config = dict(
    encoder_arch='res2net',
    model='image VAE',
    dataset='dead-leaves pictures: piles of overlapping shapes',
    train_examples=72500,
    image_size=32,
    crop_scale_min=0.8,
    horizontal_flip=True,
    color_jitter=0.1,
    bottleneck='kl',
    downsampling_factor=4,
    encoder_norm='batchnorm',
    encoder_activation='leaky_relu',
    encoder_depths=[3, 6, 6],
    encoder_kernel_size=3,
    encoder_stem='deep',
    encoder_widths=[160, 272, 480],
    loss='l1',
    latent_channels=32,
    decoder_norm='groupnorm',
    decoder_activation='silu',
    decoder_weight_standardization=True,
    decoder_widths=[32, 32, 64],
    decoder_blocks_per_level=2,
    decoder_block='bottleneck',
    decoder_attention=True,
    decoder_upsampling='transposed_conv',
    kl_weight=0.01,
    init='kaiming_normal',
    residual_init='scaled_by_depth',
    optimizer='adam_atan2',
    learning_rate=0.0028,
    beta1=0.85,
    beta2=0.98,
    max_grad_norm=0.5,
    cautious_weight_decay=True,
    max_steps=7300,
    batch_size=64,
    epochs=6.4,
    lr_schedule='wsd',
    decay_fraction=0.2,
    final_lr_fraction=0.05,
    warmup_steps=140,
    weight_decay=0.1,
)
Rows from block 2 of the encoder, named by matrix and row number. Each number is 128 + 24 x the weight over the matrix's rms, rounded and kept within 0 to 255. All counts start at 0. Numbers have three digits each.
# mid20: scale 3 3x3 conv (encoder.blocks.2.mid.2.0.weight, 40x40x3x3), inputs 0-4, a 3x3 kernel for each
mid20.0:139145114133120114055135127144135120128134114133117115084128089129106106094110075133124144130124156141129131131135124112122146147146148
mid20.1:118183096119131120156137152138152163144133141137136144117141122131121102090079119160150158157154151166145129158160132115121128139148128
mid20.2:139114141186133113074129116132137137132130131135141145157093136141123141186157123105124105094106089090103125123091113182128129133129106
mid20.3:085135089113135114096142114131129130132132137147139134108140132133126122094128135103107108102105114107113115146150137152179148139148105
mid20.4:132126148125124157107125143130117125132147114129132109097129141116121169090114126136114124130130129141130130146142138096091109105071100
mid20.5:140129129153133193215152115114105105137125125138117118141107169080118194117134176133145096161149113144160123122096141141103155116021147
mid20.6:117129121144148110129165157187202229186191243186206210134105127131142118140140153120118126119102114123112116116117093135142113126140139
mid20.7:133135113136156132211143127137122117130126122134126126120110140086127146154114157106107107118150144138163160185132185139113167128081120
mid20.8:086102098120105124147108054134125127120120133135130126138092129161104133177119105116140126115122135125153154150158139146105100157182149
mid20.9:113137098143162150228149183118117108142119130150135141091085107151120162107069149150111137135098106143129122144123100095135110124113154
mid20.10:073132071101159107071150097124127123123137141126138139099139152139133148100130131159131131142113113135103107170169151166163152157143142
mid20.11:103136099132146130113155091132120125133116125138120108120139130132137130117125118178154160161155141176153143174184177164134130144149168
mid20.12:111099115116123117072130084127150158144123160135143172133034113120121133136156131112111095117105084097099085124137136181123141161159122
mid20.13:144089126146122158077147078140127111158133140148125131153115139114119176104136098103118113121135145129125132151126148160117121145161119
mid20.14:112167109115126120151121168162161173145153168150156174151144147117129118109087155138146138125132128121131125125130092101147130113128126
mid20.15:147110116156097173220099168172140134165132143156130141122105137078101159085070184123115090129127104137147122112102109123156153118118137
mid20.16:105142080118126127150106077141139138128124137142129128122137125133134141152120120148143137145142112155140121177176144131139118147174149
mid20.17:088132133114114158181146125115120116133130126131120123131139175122138193123134146154141131148141128161154150164128130145116136134099140
mid20.18:082107095121122144112120104142119124125127134136125132121139147128127163114125139124110112113102091114112120181174141173175166173148164
mid20.19:148104108157138141177136094119119118133115129154138144158086144110118151145115147135150106120140087113123110160145195170106161134073143
mid20.20:159114107175119145206113095164153143167154159167146155133105146117122183130108144105107086113113081119130097123115157141094149139082147
mid20.21:082140093093154123069153125125130132127131132124144147105144137128140136098140161152136140131107114123117118148151124158191176138139123
mid20.22:166095175185116160219113103129129130143134141152137123170084110179133106184128070137134120130138123113136134158127157159126128174135136
mid20.23:117123098118106121180116134131131134148138139150139139128123168070111150091081160145140139155153144164158139140140138117148146138127156
mid20.24:139139124110112098117123152103111108128122105124130104145160114101097071103094084137145128136144124109136117151127092116126080120132110
mid20.25:107110104125123140153109122132133137135137137146142130108113128121113120102082122115124115105109088111136116157181146170202164174188165
mid20.26:125118092129100166153125071133126137128138150136125150143136129154115184109122146109102097123120118121106100123170151105116136153118146
mid20.27:122142116111098121183108157136125129141125132126132130156152155096129140126084183123106106133113107141140125111134131083133118112133170
mid20.28:125099115105096118102118091073066065092105089090102083109103144097126157097123088105118106113122116100104113136139144124122133103129102
mid20.29:086131128095143131056139107133114123117122119123119122113112110111096106101125101124105120109109125124101127130106122125109166144142142
mid20.30:106117090125142133104127103138131121122128131132136136139141142126140149125148148127128117122111120131118116161159141160188149154155140
mid20.31:097093080120107135160138085123117133130127143128131139107122134102119201098117117126117130127125143145134136155169134125136107153172139
mid20.32:101144106114138175045160118128132131131134136136138138110142149120127177090146185131124111125122114130090107149146137148133158110051078
mid20.33:078149096100179138070158107141134145140131142128138144104122108107134141089120123117113115121095096129103103177144119155161142150164150
mid20.34:099116105116138139109114098129136135138137134140150140113119131120104130096109136115125116109106098115127120161169141163165170152141139
mid20.35:113093106118086143161103118129118122144133137153134136127113174110113180128120187137128116129128104133140129133120122141141149129097138
mid20.36:103162114121144125143153106147138145132132120139135127119140118146133112147111110211204184208187165191173160168160158166116093164141149
mid20.37:091085140093094141122130093112129129121121131128119125137096127108101138085079112127132112132137120134161131160189160155132133167187130
mid20.38:087120074102103091088127094134140133129127130120134114105124104144130125117094123153123113135113101136134128156165134163184174150180179
mid20.39:134115134144099140160108116136138125141137132139125130108120159095114152099117148125124110118116096116131125137138136140150153137130138